Rows from block 10 of the image encoder of a small image-text matching model, named by matrix and row number. Rows with one number belong to one channel. Each number is 128 + 24 x the weight over its row's rms, rounded and kept within 0 to 255. All counts start at 0. Numbers have three digits each.
After each channel's rows are labels from the 100 images, of 14976, where the channel reaches its highest value: "strongest on" is what is common among them. Only what is clearly more common there than usual is listed. The data: rendered solids tumbling over patterned floors. In brackets: how many of the 100.
# convs0: first 3x3 conv (encoder.blocks.10.convs.0.weight, 144x144x3x3, each kernel summed), inputs 0-71
# convs1: second 3x3 conv (encoder.blocks.10.convs.1.weight, 144x144x3x3, transposed, each kernel summed), outputs 0-71

convs0.109:132145114110107090123159117090128131087130120138150103091135125131147122125095128113129155132097137123107111085098096100149151123139137120070104153104125083136163169106115115073132102139111142117102138073131110114146
convs1.109:110142140163098120141151126159120132145152178146092108139138115104124139184141118144099105123130106125108113132131141117091083169130143169150111094121151107059104103138137120090171127139125145133119134140140116143125
strongest on: black object (47); blue object (44)

convs0.79:157128115112145134147145069109117129147135123119133099134147113108118139097127130113114124123113129090101156119110116100092142144121106131091134101159124089100153138176119139145112116063127122104102116095080134090119
convs1.79:128144163127107101121148133141107155118099103150097146084101125129130114119097116130117131142117132137144105170138101108114125131151129145104095121104125099115068162178151120147124087156117106108164149121094148120124
strongest on: teal object (53); count: four (48); blue object (46)

convs0.91:113111157147137118115023117119141119109118174115086094104129113116101129100116131121144121111130108107081130102096111091110093116121109101114123120157079085137157094160116139134131115116123137089079155101125103112107
convs1.91:156117140094119115112208135178136107069134128116155128130143140147115157144145146094137122097178109152139143107100142128146100124134132124131080179118099125111138108128090140143131111134123148157127067114135125137171
strongest on: purple object (95)

convs0.35:080125126128091137137127089105135121090165115102122124090064131120116117136124108140183079138101154137110111110137096075122101099122092133112125119092152145129129130096133115140123112125139133111135148114115119087132
convs1.35:133140135092143134153141140148077147116123103119076085123139158123167157125130142165129172137145104095126136171091117154156149172110139155111104133116144120158097119091191108130125157139100139128200170114119097110141
strongest on: orange object (88); count: four (61)

convs0.126:082108130091124134144160122112138123141128151132106111159089101112103121134093127094119095124121111134130151115121121148131099137099110083147093105101105142120100156087129177126140108144087084132132119089077172089144
convs1.126:105149158146145139174156104152140162118121137134144116111117095121152140123131106113138163108144187155126128123134154098074128120159095155136103123134108138121127164119120122146133140097149124121072107147114094157123
strongest on: purple object (83)

convs0.43:158156123133110101132101147158132115106132136118109126123103107130109131100087123073082117126106120094127095102140112153053131131160123076069164106086092141150140144116090111100086099110122143075152147181130142132130
convs1.43:132111100117127166138108182131110097150109125087141147135171129085127121148154108148156163145141115110115140128112151156161094158113094114172089124136159127113124099123141115121092156171116147123093139155122134095156
strongest on: orange object (100); its colour: orange (36)

convs0.113:105076097134145110138113107119148169116130108123104094097108112113139138104134125108142148143085132133119120148110123137113146117151138142113078128144137118102142111125144111104102137122097094102056116091092100108126
convs1.113:134143132103141129127182128106119160162113136120108108162095116079157167107121126171092122124144097138130145136147087103170124111157109079085109107130159115125109119142136134189120123111060108105164090107105120134130
strongest on: count: four (49)

convs0.61:122148090133123152125111098149133119088134107142087142102117121111114138103127113126132058126127091135136116088143127100146106112143112077091108120130079097120141112130099113142122145129113135092096087080104135141135
convs1.61:106123137132162132046119162153139123089122110115142143123140109145110113108112112095129140152092135116080129118158146149150107099161170109192140123105128131120205128106156076143138102106133136149117155125172115135122
strongest on: red object (100); its colour: red (46)

convs0.89:126104116094164120109168145073154132127127121125117145125155095096134124132114121114120078095145114135090122091101093145129138087148124118088125113082126108125124130151084143118096111161131096120112064100129111130124
convs1.89:123108166122129136130160142102112159118113134107156151145127086096125096137110108141179118149040112161135170129131146097152129140144104126096113106129137135097146100087121103118144145119141115110117094146111098146138
strongest on: yellow object (99); its colour: yellow (35)

convs0.82:125131127133128108119126110104140114100090108123117156123093146144117119106122129113153117144102099094130110098100084103146101089172126096144096163122082083142165135148154137143121132123120123136128151119099107081095
convs1.82:142126079105126129101136092134119072124118127167167078105125128123149109131126096156109133126099104147139133134140093144101162192165152173149115125163128106179117148116159093154099125117112142116173137128094129158115
strongest on: blue object (54); teal object (45)

convs0.47:143111119152065141120126100145118086128132076112122096148126139100107089105130120131137094135102116105107127103133107130140121133153085118105155114119116141109119139081122135120112089087163111137121109123123140137142
convs1.47:148121151084162082127130137093127128110097099116114090146127066126134112152127099163124090161131118149166139110116090116122150082131143155119132113108118129112184150122112141133143129146096113125089149106134123149108
strongest on: yellow object (96); red object (44)

convs0.85:102157138143115121105129146146172128143164094091119133124103100117092110136142120116140151151144112105120124092127127132126146154111151119111137128181095140156169135107115099130128127167104155117124115092152141176141
convs1.85:152085123145122122133106097138093145175146110128120098171097124143136129147120125105158133131113119115095106112089183155135137133099103109124182151115162152128153133105136159069103130128120106126110154140139117085129
strongest on: green object (98)

convs0.49:094111140141126096111183127103145127123150092125133081123126109139125105158120121117072112082143131108131104093143133130117140105123146102120093084120156159186136144114157102122108112140105116119078123103116151113117
convs1.49:135134100158127125120073154122100106115131164142114132138171086134152117143136126142134152179111149117101099127111135117100156114103138122098125104113149164165115142121133105108136087153149133140113132122128109097141
strongest on: blue object (61); teal object (40)

convs0.97:091133122122117119128182137143083133130100098137122143121124122090134195113096134106142138147126115067136105105112117148119151125154135098081154096132114122123124113100156133118153099151139145135095120097134138120122
convs1.97:136070117175102139144133143152088138152135103126118101105111135124167102133172098118114081116115120140123114140090126141150167147132128141124122132123100144156071169095077121128175135156109126167125156131138124102127
strongest on: purple object (88); its colour: purple (44)

convs0.69:093109106079133132140104136124143095132110143141144096145150113118152082095124095124148120121146092128106153113114131105115136079114102174141133131131062100138129159147132120088152106150175112099152111069141125147157
convs1.69:143096147157097157115186138135148104118151125121137146073117135093110125160099131143125128139133140097082123109152135138164120150166161104157113135102145136126143110123132126151153144136113113096101097159128147109128
strongest on: red object (90); its colour: red (29)

convs0.72:099143104115118145103110119112188097103153133084155071112185120118135136079146131147097108130140139083110115117132095117066120133137113080146140155105103098134130120131114139115139138154113124127078110106106125108129
convs1.72:119131136140125124117149162135164084129111145127126122147140108119101108141115111106097140143134149132135111113142188135147122147103130125157119124126117102081138151165149089080138145147140143102155095101128142141141
strongest on: teal object (48); green object (47); blue object (47)

convs0.27:104074124101088143133172148163137157106179113127094130121147119105117145149134119120085105100115118086132094153112108099106130111126140113106090092094156144152114092093125112119083113133121098118094130147148118133144
convs1.27:125111120099154117137098172125156104169171107180163141157170102151149117118118111140158117141125105145129122128126148131130145107115131126119144122110135127087110136150113130113143122098146177132165127114145137171161
strongest on: brown object (87); its colour: brown (49)

convs0.104:176132127127185150139164158132148081106152100125145155140108099111107129177169098108070110120100142104094135144098122100123115117120123156106112082100092088125136160138158108136111084157108086089110121127072132108075
convs1.104:153181121134075087144115114091136143108141162137128113115074152131096142130101131080169128153114129138130133148122149107142136149136124093154097155107129165141085120142071170140123127123116126094183149152103162169115
strongest on: orange object (96); its colour: orange (47)

convs0.19:069104110116166125138158127093143145120117137135116089141168130141104127126129092144107135142149116099095139131146139082123175127128112172139109111156079131123127123166083137128118105143096121106077113100116117121157
convs1.19:153143144156075145192180134101157082124129124137124066105111161146145166117162096148108156120145131152119122064112171139136116155111185099099152117123145129124147176142134091080125158125113116117112129146120156141144
strongest on: red object (100); its colour: red (27)

convs0.80:113097144073147115096151088111103159038143129134134123125070118160102145121122153085122119151152134099130112101132138130126066125143138118143123132124129109101131142150084172151107098122130141148156105118098089112123
convs1.80:124146149139141143117137121168116143152099111150116121093097134136126149148120094121151151158088133150077106126121108099124124125207129133150146131116136118178137145163095090138122105115166107132149125082152155172128
strongest on: count: four (55); purple object (41)

convs0.107:096136111142073135113135106128101110112141144092083132084162134139116185118107089125142119120174170125119149073113126117146088116151121092108114100128137157133155087159138137103120121156131119120060175107147119144125
convs1.107:181136093097139115145095158132113134119139145143134105140117117137129148144142150108125106136117114148112136121160178127106109136128110096140145135115090102120173140126154108144083159133158170144150097110128098160134
strongest on: orange object (84)

convs0.7:093086130111152144124108142123138120134128120086102110096081113107144145115119151086120135135125132136121178072128116131124122119145140112146108092124156084087107133125110084101093094155114146125117079092123138131144
convs1.7:132151113140130084143112149152153145129114118082138150120130102165131122096158146138145097148110119102135146101160124098125164118152129148136161109101116141139168120144122176086110158109090121110118134108098104074111
strongest on: green object (100); count: four (48)

convs0.30:140166129114146126084085118123119099114107140142168157144121130131107140143084143151092137076119134101138111110086109142126128110098126102157163104130090119102157109120153120121117147148099162122130144140120121155093
convs1.30:143099087097079178132107123127129134074107092102063096145096129152116155108180120100142093135089127121152155106132130125130093145115101095173118128119172129131122194116170128115111135172096150104130121138151118145151
strongest on: orange object (97); its colour: orange (44); twisted bar (26)

convs0.121:106139106116062125109155134136169113119107106097100136143129125106102126113140146119091120103112122140136119076121133139106105138154147156145119079137094089146112118104085121100112118146137130113087146092119179079093
convs1.121:121097163158123110107096126135127139130170092122138124142158121111121107148088100129096116135136136097114129127185131110155124127128120111155106102151186111177117172146127151134103135139103170126163141124120111127137
strongest on: red object (100); count: four (48)

convs0.105:135151126111165134150201159137136129135110145107149104124096182160156161086083144134104136093101124107136140090137141117136134134154122118161130172148070158142106104104134118106135159138149146103115136160103129102141
convs1.105:113151107156106127103149124125090148080143104093133144156093165077113124170168119127126108133110102149116135092131089122128145094075087111085142144114142098106121137136143113108088146121141091135117111134160096122159
strongest on: count: four (64); light from behind the camera (55); red object (51); purple object (49)

convs0.1:153156133150165112111120102147099147104145091121109119122155116121118134099098143128148144130137083117137168103093102128117143123169124127118082139110143115140121119097108087133106141095114136093079133134121107116071
convs1.1:161150117117148098129167094104086097139131138161104120141124135103104139116116088130091163095147082116125117150138131121144147124124103099112098125115130096126093131128148136111127122181124116116150107102133055145122
strongest on: count: four (50); brown object (49); black object (49)

convs0.132:070153100116111089123071119084131125130111114094162139110091118143120127127121139096117117115096148086130083101105145127117102100097145124139151065105095131117132113142089149133091131144125107120059091104085122151117
convs1.132:139055132142143147129134175144131159121108118134120089151117076127120076148118114066106107137100104130116176113085135145152115143126142108111135151154136168132135132160142089118130131163121134184131153165159128127127
strongest on: yellow object (99); count: four (47)

convs0.53:111093130092166126116117141083120103142111128123137084146123133126179104130110136101141101110148147129124134137105100097102082117117133153112059149147103116131111127070092128131150090132159102150140150065141112108136
convs1.53:127136136147097132138174108114162134073158127108127135205146143133109156138160147140089154121144113124141111095125083149092149147116126113076096117140116155118110134122069117151106153059153121152097123129151159093103
strongest on: purple object (87)

convs0.42:134151113127147144125074141117137113107139132129119096126130132105147147090124096133109126081125067097164135128107127099098113089158073129126081136095096132155139088139150140117127088097063128148159149140113118090113
convs1.42:127125168124139143179141101157112114163119146157168117102154109126126109073121179145104113129139086154131118135075084131146111141143138155133064144109118125103107120134133123177088173162127116149113155108108140138131
strongest on: yellow object (93)

convs0.125:107137117084170076078143131110088169135139133138124106107118132122153067105109126120148113118141139121101088106118124145171138153128140084060137152120146138151123121101118107106110068147091107128116111093121131087093
convs1.125:124155132109096145126111142139077164127129171156117105129114174137121157124142149167098136113141116131135150146126103104044106125103115128121127110160104108115110128134161156144149138116126145118092157139127111154094
strongest on: blue object (61); count: four (48); yellow object (42); teal object (42)

convs0.127:111115137086111101110165164129073132137138104191112095131172130118112137104130110117172136154145146087148146085081132132137148135120105125167071155138109127116110148134123131102127091113125134120118129064076136128116
convs1.127:079170118148095155128132111170142132128117113134106083135117161143099133121132098095145146099124162149113099093115084140134147121138109153121146169133093111169098161111146119147120119151153132113111168143118182134164
strongest on: teal object (39)

convs0.143:112143170123135083116090140117098088098111110123095111153103154129163160180107126144152112130152117116099109100172151147118098173146113075135136133132110134123145121102105078109160136162094119123100133138167110126179
convs1.143:136098103112094191117120107165149149152151153125087127104120137115118125088144107148109144111127114181133094138085132110119184118105150089098140120193145134132134097103154147132133102145080120147056148149158101129112
strongest on: red object (98); count: four (50)

convs0.36:134112123125152114109127109128113098104115115115160152134113115120081089189116092098137145099130085105097167143113122095147170147145103118152068113126135110108112152148099107098093139111094122100145122128115151109112
convs1.36:137193131155079153176168123064133119115127124119072083123115119128087146091100130125132136114126147097205115117122133107126103133149124162126118146172133121134120085151147110116111127131137088100144139097113152115122
strongest on: green object (98); its colour: green (40)

convs0.17:164121113121136135095163141140144103122088082141169134116135091111104106156130159137116141095114121103129126109108115094142100107141106121142108097108097126137132109163135143118117121189132124080168122115095147131105
convs1.17:112086102071120115126135114121111100130209125150114105124091147141093149121101080165152143172123135084132156138092148100126147095120132113142080086169138141130103167133122175127100125138171137147132119143095105140105
strongest on: orange object (53); brown object (40); its colour: orange (28); its colour: brown (25)